python train.py --decoder_head_dim=16 --decoder_fused_qkv=true --decoder_connector="linear" --lr=0.00077
Rows from block 2 of the text decoder, named by matrix and row number. Rows with one number belong to one attention dimension. Each number is 500 + 50 x the weight over its row's rms, rounded and kept within 0 to 999. All counts start at 0. Numbers have three digits each. After the name is the row's rms in percent of the matrix's.
# v: attention query, key and value (stacked) (decoder.blocks.2.attn.qkv.weight, 1152x384, the v third), inputs 0-63
# proj: attention output (decoder.blocks.2.attn.proj.weight, 384x384, transposed), outputs 0-63
v.9 116:548476527379493529492480436549478519554532526449505543537410513533457415572496461476381467468547473599543482481565499412514525565483498552520514417532542548410581494439468569519406495538551529
v.10 107:597474480478462499412517427441470530546542464564460366392493512547501512544555513543490531540584446544529486535448538557488506566561501537464507476451541556497533422457559491472515615538489514
v.11 122:472474493534431483480468421533538578521528487500493521477507461509515483468442577388479564519490482536538537473489496498457456487457469486479490458400488580434436416463539484509458662489494511
v.12 118:487546476523492487503520511427476438485430567505503550507506550444485534529487432564420486514419473497489466503497592537606542462484461426499538463561612448430563529523427479580468408497481580
v.13 113:473515472486526424546522553480510535491526438482468471486513555451424465475517512404497521514446410480506461404589503517466485537477451495502514462456506534547547463448462460555490537588538546
v.14 118:498496543473519527496478505615582455555501520522492696517518422495516579450478533498419527519468571428500488493486521525599409399445477464499486461472519467352488539520475529532484461458502569
v.15 135:411418472506442481544445485505512527615470473503520540518583505485442520563509494503466539447521509501534479579432420391472552480470516440469465502524485511571491441513475424396548560495522450
v.16 103:464497471561501562421401455560521492602485490556536469483506427469485463446454513470535433504421455475463522484593607519429527535487518486534485531356570517575482546510479438557558483411488462
v.17 113:501398482499454471560536524540601618428560544558616467525558532554419519418541522477515470491477516437478542529436562511462413537507522436520537586424499546463490435531555413557624344564445381
v.18 108:442506442524592496430431497472391426430507516498507452495507448464429513531488423493500479542432552477577366493481542451519482494555501562533428416521494448534512471546537407435523519455568598
v.19 107:511471521517533390504556489560576573439497492462531638476576524564440494464447501487425580411517515475488479469484357411477451567531561453547549524518456494410464478462557552498539476560516483
v.20 101:543454496582546470582488444518517441510557509507490525489468531482523435440518573508425446529538472462518451478491497497551523503478399586502465439452452612458522577464430530591486482530548441
v.21 111:421461521444456541554451532520488532411572528544537458616459493460408558472433454478500531456406527559468504554424500446470457498446499516537528551525503430555495499550543330500519483374540493
v.22 106:518538518538442463514450506469527542600491499495525460603522476471471518568429508612560589527524514492535576518428490423536526372440499496509508551554454567648453528465427461435531531529436433
v.23 101:462545507501462526519465528477409468507456453615461474586427498439625507563393523525534458469463524531486542474480531446474494450532505552517460566575456520559471516440475476439546547325511547
v.24 103:530555527478451585542459552543522532388462502436381599575498461511513503488402569417505574517591437430487525546514442474573444459391522550461569492477544557525520503541488499480451509534543476
v.25 108:521454496565539451507501475590472509537490550498517489482427520475491418557535563634507512466502492469504444477510516443418488492597541560602452507489534483467560511445557552452541537427568531
v.26 115:450431432495508477510426486515421526607502595516571471441478495483524519465464507577483501513549485498471484524480545478407472461546407476521421485480544497481492469549458488576520528492520497
v.27 105:537416520533514538529524501508466520571523470503493493585433573490483470455461523429437449513467526433549513459592521532381496550546483556504547478425544636449509558497454420538541437489521426
v.28 116:494513510510459448454375437434459545582459538448486547471556533515401517489554512515509452553492528574506527513509466577469532484550488520471503560457627511547505534640454512523436525400455525
v.29 108:500529480514522463475555511434509425520505460519502377518449503499474455478525437472516533561458479529540560546485498387517454490491503528491511492524495510482605568535522480452452510479437521
v.30 097:470609459552509474479486476587462529480558385422469434541436511492544534559529557402424503525452437515465419528466457475484537558495535549575498456428517494521521516478471452490488481416573558
v.31 107:506454456559505481512431556439459498589431526726491435428515410496566500453467518528575467521485527458486589502540625531597533390554482506489499556523457483546566541524465537533526560534444524
v.32 109:571558494516429535447576523439564522516448444528489464502427560461574573537584521560602423603614493473554670546565468546518476531498450521497582460444519560473486557478539415521434507494430560
v.33 083:523576470508538491512439468423499502558437531585538483572420487469526544528596478616456353524550479557478573460503479587441531498531642499493452494388523448500405491471478509473459499596533502
v.34 086:485479477496478570462504477511603561403529488479540500480567491504466539439441469375560503477487468542518414485498496559484478508492484494490514474504619463641519423517330450504507594437515438
v.35 085:497450510426468521533482489427490506368530553536495443521514498524441556511488474374511523511464409592584434493395502594557452517467473504505525555473513457630510522516514458460574536465508500
v.36 085:524556509560553502460468390587434504460450422525528456440506416552492520509444479475492446442532493487588404438502512504470526571500445516488484489485583418594496407495354499511507542416575357
v.37 087:482520502542506552435540497447466430434450512517447415562479436499603514487529464491456510481465482467484442516535504568465598502515513469562545492482427543439594495519581525424443541502558504
v.38 091:516435530528475387480427452480405534542405474524532533444563522472383491493474545436480504551489438508567488492553551519475467554536412495548510552457438533432540593462611416506484556423576494
v.39 085:551577488485486468484496522459535401569540518461549469611515519533472435499516458532454535445476484534470465537515491468626458467571597524425521431536474499528474539516539455485584465553507495
v.40 087:499590483565515465460444539488578435587508423501538569540472481449469496484462497571494429483529583463419556452471462464425516475501563495470426568466557469484396454512504495469474514550496488
v.41 097:516594513429515560558414470605395522516486543563520530412477525538446553586475525473470511543535528638520463541386443504668569536502513515539503463565512526462507417467505477485507409529501488
v.42 083:430516509467479488415482518432511523503531595499484568513488479501446562444406520488498510451455533581459512574431454517515526536552632428429503545486594413493427543542540511537477458551512515
v.43 087:472502494419482490518506557477629518521515488478499568472565533462481499397406506580553468501540524515446499453479535443407532494556546521454484519411579522486424571480607453544453453601487505
v.44 104:461505487569455520478519462462524446515501439460551563620583486439495467488475489507546478469461552506439538476543501524502458445532605432473508466450461513546505483513504546481494615495460542
v.45 089:555455532452523508478488506432540461491478602464475554444546518489383473470506479424441572518513427551639447477494550478571502554466461609567492499499441498467553483563537495438514554517552515
v.46 100:538506509423540560512594512472471479485522606560482503448432522518553483555578519437514533531436465516540594436504460490529463521470545493470508515656517403535558446500499581505516470499421506
v.47 089:375509542560505495490482522567462496422526508494529533593500443528442537496362416457508517436453525552499429521416505471435603465552542456477438552507584440606434414477452604460478525524549339
v.48 117:458534485541518486393538498439467542386414514427398511544593535485495451502541441537471494441491461499556446482342542488539574475484559422456460519395563490545449554441478487494464449484438524
v.49 117:518491537469503428503526514539494547419488462468484493546529474469462572506423554515532563492510589508512513493406474520546511523407510506495515528487492503495451612457451452536461394510439391
v.50 120:506517498501488554544536443502607514429464537529472534553506524522478465467468518465365510429365511495499502551580606436540518457463544431468522520446474553470485439386480458506535442557492518
v.51 115:453529484450515469535623533551473569499456458478517331541505503566402477510511412465505510481512525488518484491466560435457500510505563507614522572423598479518603432481555440449521431500519544
v.52 115:553579479579516384464461538510501490592521413499517471507506398462535493469503541555565527468475451528535482517458340468530529562478532580592537498539515467597542578515389463494467484619500585
v.53 108:443424458534505464444548530491569452502453477544476425443580505499515406458609475499452416474445541503596482442441560482470511484577549479423472504481568571539428506486542485528511481604437534
v.54 123:504566516438575544484448546572435482345468477544405485490480392475481521488500534502493551467490535473460504550479534497450529408485520464456448458475446531477535561427542499454417534487531527
v.55 102:523584472565525439543519431482435459488488488559485582490472530497468393576494557506447557522524463457423493503432359492491477467446391529449491591527436597508563509462531540423507438606472497
v.56 114:485537505533533462532528465428460555546523479346453476568427589476510512563518488566536570575547496562480457586424408519385514478555501539569567485505614520563510482573497528454494518475441468
v.57 122:594490473495515422513454492503458475515570403474569531554497517580469480485463509417522541495497480450509515514553559531560497466495482481563528454559460513453587480472565544458482530511553479
v.58 113:502462491369532545415615479542567425565497516437505477465488339452562448505441501576503472460453509525461617480544553468417571523490472505513490484568550561502561526482564585532467545523443622
v.59 123:534464527442440510615495574459573527510430493553462525569484476513506438535485522506536461546650495423553593474616457462517429521483406561373579541402501619542536465463609448523559516521445430
v.60 110:574512490462514534525500576490460454424563485546498476533443494531436494510535495478584497536445516499488478486542604518455488467502495459458504452434441499524509520529605457501494482546512504
v.61 111:515521535506450540575477450468528520526508435493523473538486585502505496518444505463545492496546515581481429560555551482473490558556438541451561500456511422566438412497507473502553570471505466
v.62 101:452491515606514486573540433503590463462488551441586516556507566528507434549528573439455520520519511498509450529498447478466464471464431481553549530556471546502483409492564538443486397608479427
v.63 114:452506541490514536497552512493447482524380542443563557474494501431588444534479556621514508412573503507511500461489546530531671467437497526537509494477520586455595484417508608406463551498470500
v.64 102:474519500513586595495421508439420493533499506446477546541506527502578509500565473572479477501496579531513452479477507536511543504528532479501478374497514418492530570526442567525466506467549476
v.65 107:602492468540423515464538561467407514509511484539577483516475528486434491556480465527523498552519518492576489432479561509615523475525503556559513443497459621476553475521541384460511474588438549
v.66 101:449525485432521489432437488534565534643475456453459536478615463475589446354501527521499461482422540451461626443524487535480455513517566408484492495471533540526474546458532502557513496462496495
v.67 104:456607511512451496466606465459469474487464448493542463519451532462541571522500455571551531526558503468537545538561425568420528500567505420431508481541459549448519485465438463449563444447442433
v.68 107:482527540474544490501453505462510513576546496480483508455435629521538489532510506476513521578568493471512474489479476486519502475411487532473454459537468507453439476534540501457394537417543483
v.69 107:573432485475486408456486479546483512498507588486540530528529497434391426507601564575460472469484547590431562483526503557439424501530507532481508535469479446477465533440516396506469447545493555
v.70 103:469482564462497440434518557572561513504494587534484510460503487462503468476459465410609457534570511497502557476590456567413426503447446518456494536543465471450513549455514484492387522570527486
v.71 112:512511543449585546515562534544484519401495514531459461515478520484514512489424457436622462499436504387548564491547416525438510435496609476526544457505495489566501517465466602498413445475563475
v.72 103:543426501364435513422466476515461499546473585508591488418454510482522522510615534532600385554586471508500532413554491550469509476503435521491460541509494490435551478527576536534540545475415468
v.73 109:322532465457506513571407647492588503574436504468506459459509488563531525449417500517509477430540534483489467630465463383560522513486501553564527403500567425491587498627449561548464521458544503
v.74 106:519450509567490491508445558486402522479538466596580453442464530534512509517509528516588510480525489475576466530556496556545564469587497466564493437568471443468580528511539587494459583542513479
v.75 110:462545449489449477456481572506507429569445493501518467420520408487484427504476485548553422523533422572609543426531522447475410647484478474399443490586584510522479490512574544469499479555529529
v.76 115:478442461481477484360529438418520552460551549605430494443483476507555497563426451524448482479471538571515508589412513449406559534525464452439483436550536589571487519471550483481537475581383557
v.77 101:529402491538581514474504530490490481524511507617413538492467521475493501539564481536565516510468527450529513516563599463461457462607518449417498477432526589563422521437544568428530525545478492
v.78 103:459456486468445443431502552480521546510494545549616502454500516445555441423524456569518420469496538579503524434488572525561448518562412492473497486535489473501563453501528503525568518455441470
v.79 109:517451462421534441524454533528548584505475559496506479475500466514414428540451433522506479455436474509482521516535496544436589507507501423637478462480553433497439544501577547559529480502551471
v.80 084:528526498480490536504480425476546514475475566454475494441552471516553488613507561434539491505549452555652431566556535407572548464405481480451447475500555471550506477494563533463380566507493492
v.81 089:470552533505551494509424606477505481546476538538429476453501388504449502452448503548530633541489470491505488449449589549523495461421496508465504555483560492475465493516453509537559491582501483
v.82 089:534479517417516550438478532506482458511483675471489544502541464520475560599538504490578561588512485498569450579474544609555492485494447519357448519508489418441467423587554549414547522487458543
v.83 092:531548518480452489568570537547526551579508430480501533554422481500526529426448604628463515495586542495450601503457468543519486517479496552440552498518446613520603501440546429622459429510453450
v.84 084:453479476432501474467521646498412528447451586507516453507535525475439471513538451588465550467465491545477506609532467579521539480527563522495456471493585465455535494513603478461515533556507595
v.85 078:501455496480511515528514388554435448498548593444511500510492459484519455524535554399535548566494543429560457415531563621523449483533463581438535494491520406483489465453422518541487492436535471
v.86 081:551567527499524562515496508364553443499582479492504324486498458521463504532572511368566534531498367507481500515522542442449477536536493505543511493486510494508448541583556522456496538441495398
v.87 092:514453501578513518488466502530515480566478355665479593482482522500508468435433513512511490522446549424482600390393527465454444466545387493411498574516463496554500543462419565558535483401481546
v.88 101:551430481451516552513418400609622477491525588487464533439522484538527533513512496452508498520533556497514390422415559514478563535487556495465420528558472548446426376484479544518442446516568426
v.89 076:603524471398569497464455455567521505470502530513452561450576394486515427483514445519503467433462529560565485481436601571528544465436492507443448532487496457578556508501434463473494484564476521
v.90 075:411547515558484516512515513440472515529412485451533481483485467477524572571528526532551550539521533521568525389536501420498563475505539526503520510505576503476553485417517589563546534467501486
v.91 080:526440513487526467492510615582432465526491428591484533472455451513411503396430448604516598501507536495495530429450591598472480475538447505411503548525518454466545448482445524519522532520515527
v.92 081:587506476476520486502463364555496527476561479532468492507491566534582581529463542465486413475500589479482348519401543520537581565471558445510486521550431501462528466472439496492427440489542465
v.93 088:460555487525472506521433493444453469489512426474446573484494490509514375524440557580526557503547512395455454567481380538518517503433442521412504513489487439590474498519436464531487580508493524
v.94 086:526515509439468519510476602468488456472479461466475538538457418523441419479470524608463621467540417491461556557553496612516455512439457511396523490429524513501493546487478474564533602525501568
v.95 077:470442521531452536532557594523481485534500441526486557458515520496450357461464492577478541531494516447512588474533440534525443462482389524341543534555505457535533419460518515584451505551471461
v.96 091:498450490605524547552577458470513497454522550662552448494510391470429590405436512533492508454485490504587523498608572572446484463468470423437489573483498523480538437492493508527598507537447444
v.97 099:503458470592594419520466483525415440501472407527545464526621527546436490513461479450522390485497592458568448466574525515461462599441523418492456524568506449535437449471441513523500439539542538
v.98 112:505538487312466589484533501511550453435537524460524483465511402507573457483426526439497491419539493559519507462467455551548453477511422517467499491474481463489508521494539456455464517490478512
v.99 101:502542478627549534429494516534482477567578459538567475534535457453506524429442517506430498514515494544461513407493525519441392521463462527464516413500515543400518536464519538490508411541514524
v.100 100:442483483391489543499621478473465546491562542474473456588472541441517650546458520543573425532512541590533477571490459385422488539419429583413500544525561493533416442464443523532522519354488507
v.101 101:632495460584535346481414586526504526494521503537401475483556467480568459491455519488538503466432503484478497539358372593499506483547467478527509524393497478531597548612404507454522479604532507
v.102 097:602548501392504453546521497530572507516533517457460511501499383562387436513551551505498541464551506473536540571543456575518534477502548443510488506421513527495521566497561464497476498587491471
v.103 092:563447479562470438446380456502448450506462506486516508497549587457560530530482497419568523572516467471510448469459529532574550513470412519573555426497429381500563479530362446513538567498545494
v.104 102:556483541548498609435556489457508566519502590512496439525443471499521477525565374538493490517508470510552479398562466518625541545487453507577514544518437522471551513530566503556559513487445483
v.105 100:500471478477484563472509512490460464452541507495526529476511470537504497415511583504508447535542520572490568448599484533584397544426443528388501493409411514487514469446541381539534445444488544
v.106 095:398461507490422444510516565521455417450451460501612542418488495568481594442477518448586494493575568511568504521530469411447463576584476443475525449531475446506489385502477538440582558448523468
proj.9 103:409488467569482492561619510432483532541504465560521463480467507459468512408572453442487488536450480474504463587447437448470456461530483436600478493467554522497531527528446514496521423469530532
proj.10 107:533482446486569508462495508529537542514438568487466638518505434449623480524471500411531484552542557537524540531484488378432478502483602416516567456431464475503503495533451535433448448542536520
proj.11 120:538473568524520480434530576569471524592435510530497431486492517437609517507511528674574551524464526443553564509455484441518450433506472473573441495553521469522592563537496486415554409469507460
proj.12 115:446530488407523501440488557480579448445550494488485447514486480575427512492565490489576509530463449461503630403496463529540532439497437584501508498540482564458410480513527545523439618549490519
proj.13 095:445504463432545467472520466526461502551484538491515504495416494510530534474538510488495541481489550436483472592527513519562577453466490573546489524579547525467497478593530500517576511496457449
proj.14 119:478565493492501452425511530463456458488478558455485391486572544602472512434497499569588559443511485481496595449444517511530576463516411493508453523465468528537482516458548436465514562557560499
proj.15 124:532504529468537546494487452487617535400561476544475518532493520469540494545530509585566493520532379572513594451448543441481491502521495490485485549579567523507607598334540505533430402518552527
proj.16 103:414494516457437400524541514476589569488544520492466523421466532567463536468545454531435526415514435531471566496522503491527536458567456567507501459516510557459517448443521531501518512505473553
proj.17 103:433502546578526570428495566485528475518586482596476549458499491478387509435541509501487452447401575555549597467517487485440556501437440598517563488482511526464542483469402594487545486544500472
proj.18 112:584520464472460485491485459600521581550516438523517557476382480483549399536505536552568470475514444471539524490581447449582490540421502535556489539607535480480583536463473563533449564502523495
proj.19 101:434422554486523536484552560519477419483513436554511487509471481458384581337479377485465529504447538474531383465559631411465553548481415559559552490521515451562492526504489511446531584479538498
proj.20 111:519494499472430460466508501493421464455560475477425490542539432546522530445451360591487515441567410498541447437525455484523551494507602531483568554564513587588448443502518464566547520474504525
proj.21 110:469511458460507473412538580522515451560485625533431497386458538507607440520563501533565504545466496465480563544483395468450530471543563572563529497547549473494461539544500482429490531611428569
proj.22 116:532508524397427507418506467491528470509511529481438527419508525512458548480537445462493453511460498571468454493583549448498538447544454465442553505438515513419475536531459497455482478619539514
proj.23 097:497489441484519396493557524464510503576440548496461508385537482584460457494444517445385466522539474459456410483482496514544506553529485366422452533490495509454467568556528449504488526684456523
proj.24 102:491515537511444563532493516424547539460497488637515429520565456501440470541438418499519510466498487550495560561417628492462586525539505410447549555516442445431510508509529546507463498553474512
proj.25 109:511486526511516490476525543461532541471499524547527472478558504471348521411352542449402397450353517483476483505396470496524555570417475445451462663541457516498561463551499561500474510497486336
proj.26 116:528586480478524536489515583558502497454543538553482507435516453511464510488457520521483511376580415479590530451557515402568561514466431491502556382559491620577566519471510569573514530568468510
proj.27 110:519527532509477480452441511501475490469572469445496429457644474605455465460495467545521535460589438513544525429506491549538510574502464443457549485546514453604489546476526462560517506596519595
proj.28 110:466505513404531465553480560527526432447521510467518447457539516540558448538510501550550559585580418496499503500557474548432459449604500532415445414474506432618531584477461533547566505570433507
proj.29 111:477409524494488525428401405567489464464541508423476511446480466476484420589563539562559441527514496607498498520620390485474511568577467600413443461451516434507536532513345572523479536508492462
proj.30 098:495437389523456470440404487555501510495392442507549469474524453584493521506542397484588479440509512542457456504492486521499506565485439419552366532470509447366600412445474489535545502444454425
proj.31 101:377535536490447504576556487452579456509540515457490630489472473507448521545509545493404452501562482532499501535585465499510513478523521486393494500505512644456452585485463528546534506557445554
proj.32 119:500427533565501568462484458526408435507426544517497311418469524596418551448589463499484559470490493507423514464511531364547455491562522512554479507468440552530463496495468506482614416483521491
proj.33 087:508551532501458506499549473566521509530493530422477471469460501574529495533507487535545495551489562524578469513579501361526469554524432513543560435569502514548523574578513471506439445462514574
proj.34 086:479558553499490445548527461456485459523430468551484474512589470534461486425563515441483510426550571552436538518459440558489592542555425411465478521402524541454420417517485512457563545604423414
proj.35 085:489495466477552488539588472541532475470570412406512447508551410409572471494450526509494562501526566527501423470388497523459567489499386465513548526490439506480510519508475471519520570596489392
proj.36 087:453485609516416449510494510389465493498474484565442531456532529590435557491564503443503453483521535573463615513529449476474501521453540451523587406444544488577490434397561489423430412499514547
proj.37 085:467458516543494494552520595517444474464487441489534488587458519481488438430588615428560496510557508490431592494509470512590496486510477519455426488512401566658488469461462501473473563443582441
proj.38 091:518440469493483632424502546564511414503474515524474493538465480551512482529545426506471489546498465541443585496475555522531510394481573556464495391563450449484580507434489561465479449477549515
proj.39 095:504514486461546452582517542535488572515485497505496506540466539466594474510424541444501428520568496515519372547596492606431459543488501502522502531517486464509470552595404522548433678496489498
proj.40 090:548498543504503482553473505440503580451541528524539467453520504577498501549531522530469534493500538413516496534643506453398525528483491509549515495532516495579531498517483482506523486513500593
proj.41 099:455541401465539440446502394416464569454421541509460430477535491461461565488436452476479443530485521486540513487358596540508513487466548428446444555461488597451515535539540495517470497483423425
proj.42 089:511580534462529538527490484467522567443490490437517552549552492417495459496499539521489535521568468446548470463548539648459514497558473465412471514409536491533491463489465593511403569462514406
proj.43 088:513498585583536524495453516483501492476498517557546541444516446516448468529571492529472503467436490434499530441560413477427522465534448552520490496522529492484507445523400502523501507503588525
proj.44 111:627564492485562510543533473498473532485551569533522495567535482523563431520439570502379556514521530474506475540573503572457554511452512465457422543510403461417491508632542531503584556596460568
proj.45 085:468493554581463512478527519498451443472508435542476569493437464554556478530409546524544472516503481490506562568517507454446477446467537511489569466487464464508514595402579522497438449507479512
proj.46 100:395567444408483518499478517519494525545494414442497449506485502484492563461459455546453518465495514500567439518474608522531488549536569498492500583488583550512478503453567454519519474575458478
proj.47 095:563591529490464441533555526437566562421615481453487613558601487438542457539483558565539530533524549461600463519558463570390549536487460423467554466477553440502541477485571479546417533501483500
proj.48 108:581499523434486550482523401509505528532534478473534513553443472537538521484479463451492455450481566443503502556468503470524534498418558621550534573511568409453540459479409404489465395437497513
proj.49 123:414538414484457517506533454454462485579525572533563482474481485531494483502609474529574447532518549487513446525505535490496570404419587439585496514497534468430483530526514438496516525473519450
proj.50 117:481452491457534447377470478426442474545476504517504506458448515463425544504507452508481435486521591534493448514417493513463526528605511520540487504463442518451544483534549576491435519512438422
proj.51 116:510481484631521448466422564512491584583523522508485542409566492500486571485516631486542492508463548498491479466432434551507539496497397501518512468436379470480489462510484591522478460489467506
proj.52 121:516402485420393472506483514557416459464506553395457472528445500551425451527517473515519503482502504588525462523593463544519457553516465437532504499419569487429467474493561566555479463434590512
proj.53 105:566527481494572555454449477455497511433589439494434504538560475568531542457480462544410503456497481532459546517497565435507472469484483654465512515527536492506493389519450471505440487414396470
proj.54 122:574504512519500503510469477547538451528497514535531553444505556428517512525581462530620471517427448494572486510525469467552551566471500553443537583627518401476510530444473418485445458495512532
proj.55 095:499399535445509513539475476601463553414485564542497508455413487451519520557483492603525500541532606553480445517569528453437581488458502584548453372482445436482467559552524497541440506405570475
proj.56 116:511459546428473474496588522614482589491484564512521523467568549539525521459494597436542496540485554436496496435454544507492519479439474472508495549425487458500443519510479462494473410551558533
proj.57 127:483551498538540493476503455532552445530495507606437550520451442529535517508576472481494426462438487505538529443457432426516513503458527472495440514476582458496569547498376507481577477491447424
proj.58 103:520565513525548444484380501502497489500491519448489440557504525517510465526507626518476485564449527534492462550499446522532427590507425495405484397505523497459440480506584466503484512382536449
proj.59 127:436546611553483519502438486513460539396545482513492454483483534518433473426533508562482597553521465594492454458608505522454527552455420490581484461588450478505454457551497584561522564511589564
proj.60 114:472473474418601548491452483486442444476510520433500592387427426424543502537485467537528496415473514453532521483510359515550511468529408524468454504502532525573527490513481596410508514404522481
proj.61 118:399517484511539447491581515392431518451532464488476473498547511621475427501490518334488538553577481434504522433492470554529466465643494395467521566444415577542394425476516520518449424556475558
proj.62 092:494426536467566587574502602538469554412531509568436491444506478444441610458505479544488569539530533484479432459478514491470539474493522561534450485378417468553449521569484488525438491414582391
proj.63 107:452529579571511556510487468518556493507517482457475521520453493465451496524491495415395454599540492447557404559461411504588459536470565467442478564513534500463434609552415451559517473417596485
proj.64 103:492468476483516410493500625445429480465483575481446481497484522497403499452492480501520550524529578509540464516481474490609444534567429522460519438507484598521532482472452487537471427483413553
proj.65 113:462510517430506472520505470586532433562555482571561408544476485576610512539559577559520473481480533525428471477467409510457539601526491404490460465600569471468536495504524582527504485533500422
proj.66 100:505437517443537513522545507455526498406489527521517447508446565541420506431449413430502484459565415526521455483538597545620509405449503623619518513542561499475395540443481538493462531535519559
proj.67 102:552577464494538545594425521586538464525473486542559385488536557422473578491549592543469488521473460525508511421482561531454433488483555507516418455508473468552564471520492550442504429518497566
proj.68 109:466460592537480536533536484444486482516568512438446491508481450511536476520471493533566594487453530506512568537480485478506476524445471480356537543455517587618476474513551536576562513537472476
proj.69 101:480487452489460528488531495403485538463556501420478384530520512533522508481390464443486414489523446476551539434490550409593469510495565419482448522547421587507405463466469604488473509546561440
proj.70 101:501588499564560512571521501421558524443552448503538474612501490434542472445463481474418506513498379503521432425539583468596541495409503515409468560476463572480371479503468462555569483566533436
proj.71 113:426494539509526457567466481511597541568461490434586511563500480424487518521485506517489522521513511561463414512411509495611523431463440581475505524482475457431457590465402471515562557546445617
proj.72 097:507571502523505469488478520425561582513583400532433555460489463584558480530506535471422551447520447531511508511433492405363549548494415570449569537526570465477561485551536492519477469495589526
proj.73 099:472494485580576498443559429533484463517448568523450590537435513536540486558533481492509469489476517451449480503517528537495506553570499564526454578500542474524480479449542420493518556516464411
proj.74 108:449518463416542445448415513478518508540431516469466498577502479500487531538496445511456462486527553630453493503507498518545474614548408518409452463479471522421502595505445450580543379503497499
proj.75 106:476523505531537427593484384518559552423486466553524621519487551621501473516599468421414517481509476451482417539499552478486635549392422441486548547467418529522569511442543460508511492560495422
proj.76 117:529531507553430551609535514485525519509514569536517382505438492507520425573578407471506504505447501491492460462531558501461490514471479436571482580539566446500585512458518530453498559411579498
proj.77 105:495445502460413478459513488518502502522496491369441482475499484498477526514441487465447525501457549583446482639383427482482497496458403539551542582583467509515596547491440494529456464477462525
proj.78 091:456548490495532525580561479499542503449542426559429446511417527567539510557511502443412531506543437367472483409482591455481553618452554509507464531557491506522486436481575473478457460433606466
proj.79 115:444544481425476447522431530470614514534529498537543445509518586544543593562462473440497394505484547527465527465517534497520444533531465552442462512601448509426522563491409491477445567500473534
proj.80 080:489579435455471525519559542529566518469473488485488415455542469469552491549546622528554517540502462419542537470465402418502481523472484426485421526467548463541474489523557629468430525551493488
proj.81 084:539569493476469562559564532512463538503557498401409416557513513485494526552428494548420506457463566547492473537441471444599396538403474586597419491558433488583460465515520500574450441446496498
proj.82 086:429532497456468494562540480556617514436478546446488487505520484450471463499495469470454570459511578504512535526486442533551446516481530527390444482517474513547505514487521494524489461505479419
proj.83 095:502526523491563531521423518478474564554431461573509479531503544578500571515516461419637421581523483549408464548473501453448517472428504492543505484479521466409539492471428514487483609530493560
proj.84 084:420537475526538456481453577513582490544476610457593477587502478514426475463572551465467442531512535488501565542448430590527534434542530506445545601514502491400465479442467436491488414485434487
proj.85 084:502500465490494482490579461472517395459538499545489557459496574479565533518502509566513492435467453497451485505603469511528535573594480469528494512467494529590466545485627465434477542528568416
proj.86 076:531527515453422523546519496505481515511495506459451505504491387475564464544434496536460540489447631564550522472524417381459495410446509500516502503599436517544474497550468523485410532556510498
proj.87 087:523516480441452535468558479467495500481541451550433489426473473550528555515471352576511565428520430541537440562455558480466517540531542482508477414553465468552506574555491444506532486501485512
proj.88 107:482559564406489498562586451516442538438552482508420499543509503504528404521497530570507600463517591405454537451497539520534447603472456524453475457442542500563514514473614547535513501444468473
proj.89 072:496430505552517458480555622470499517527466474498430427604450456472450566431493514543591485494515492489591622527427378444483515545561467552532566491457512448456438377502453456456550539509522530
proj.90 076:487582427433457637543568464509392472567621487508506462465509538507501445534466480589401545418474524449487400523514505532546443554453494434580399518561489500589451530423577530486448440578531510
proj.91 072:532559554487421462424550488523549507485514497486441504557508479506481482478475365520464507405501518545492514573469503554512512433486526543505465512559468432492472533504455380512508440446490530
proj.92 088:502461542526471522506545401479482504445460502557479579494440564398576508446462554572598578505495444456495470443555579517509494543537452562505520436396562520492536462513578612497541606467492522
proj.93 079:483551507474419550449509508429516440456425465523553476416441563524469608486504517459601483641509400491509427491479568418571510523543506506533492480457527500539550521476480506541440533446495450
proj.94 088:533509541516411531490490585557534550601464482469501486535548517571452595462502484470567479522464561513493507497483493522557488524438482469560470565558508514423520461479385471504461483531495460
proj.95 080:519543541434456461423489462515562539433490531519511480419542508644458452520571385376559463488481470500472424580493496489529508437513540424489481588481520474534485670497417382509464474567446497
proj.96 089:572458474525473573477492534488518478424503488438530520546572493476501484490577550555504522549424505560500491460519370600422425512465478452534558520505455480441519455534406469459498447400500514
proj.97 104:483523519458501465495380589485466468471526556507540513535456476616556474395536492507462512559420444393466557565516501508469589415477466486425542475475456517458514563428487434424425515517525490
proj.98 114:504624472517538433518567540470430411531496412556518533382532478476454499553563437568496428547487413526520494505464406482440558491446602567482501514480564465442454554517505423421542415479476504
proj.99 099:476514491462509589538382529517434509606492507453481524486515559517478463619574486470574442520482507503504530593592511504494515549447513500576526421523483484442503469537442428602472524530506493
proj.100 101:488523483549524627504447418499571460592466501507494565529513449487430462468487431520459476497423557482510532510566511450524473541470515506524571575506477495389536482552530488580555450576454543
proj.101 108:465523519492528411571556564504506546477479472427452484472534523400449526598554437387473542395558539465352444470569510585513485457620477483519534508518389586567508492449484531423491473433503441
proj.102 091:585487542546526472555560537466520436397505501468459551475383494503462461505472561484532507551464380518563459549388363411480531515495477598486537442552546537528496608503447496443504493493498535
proj.103 088:366575559463426467539489547537443578461420505482466502421480415486558507574556445526424423373495588449453574499490497497466551483590443468485503499524510645508538558430489511509473466477537410
proj.104 106:444437510556491436517593504521537478493475522510555541477482536469482491492556607541498506560491522545486422478561419487421521512533635456556459486445514440451497492494539485432541455418556535
proj.105 103:475559532512459542571507591521492426480554552511482495536476529527510534485514477522520501523451489520502429565490428559411565536468613489497594470503549420356442511513500460430493537439579555
proj.106 099:489557478452474525482458424473528522524472495439440536423534481419532565607526398593515454433523534538432592560414490521476372490546460531437511534514538486477518554378501433415414423467488605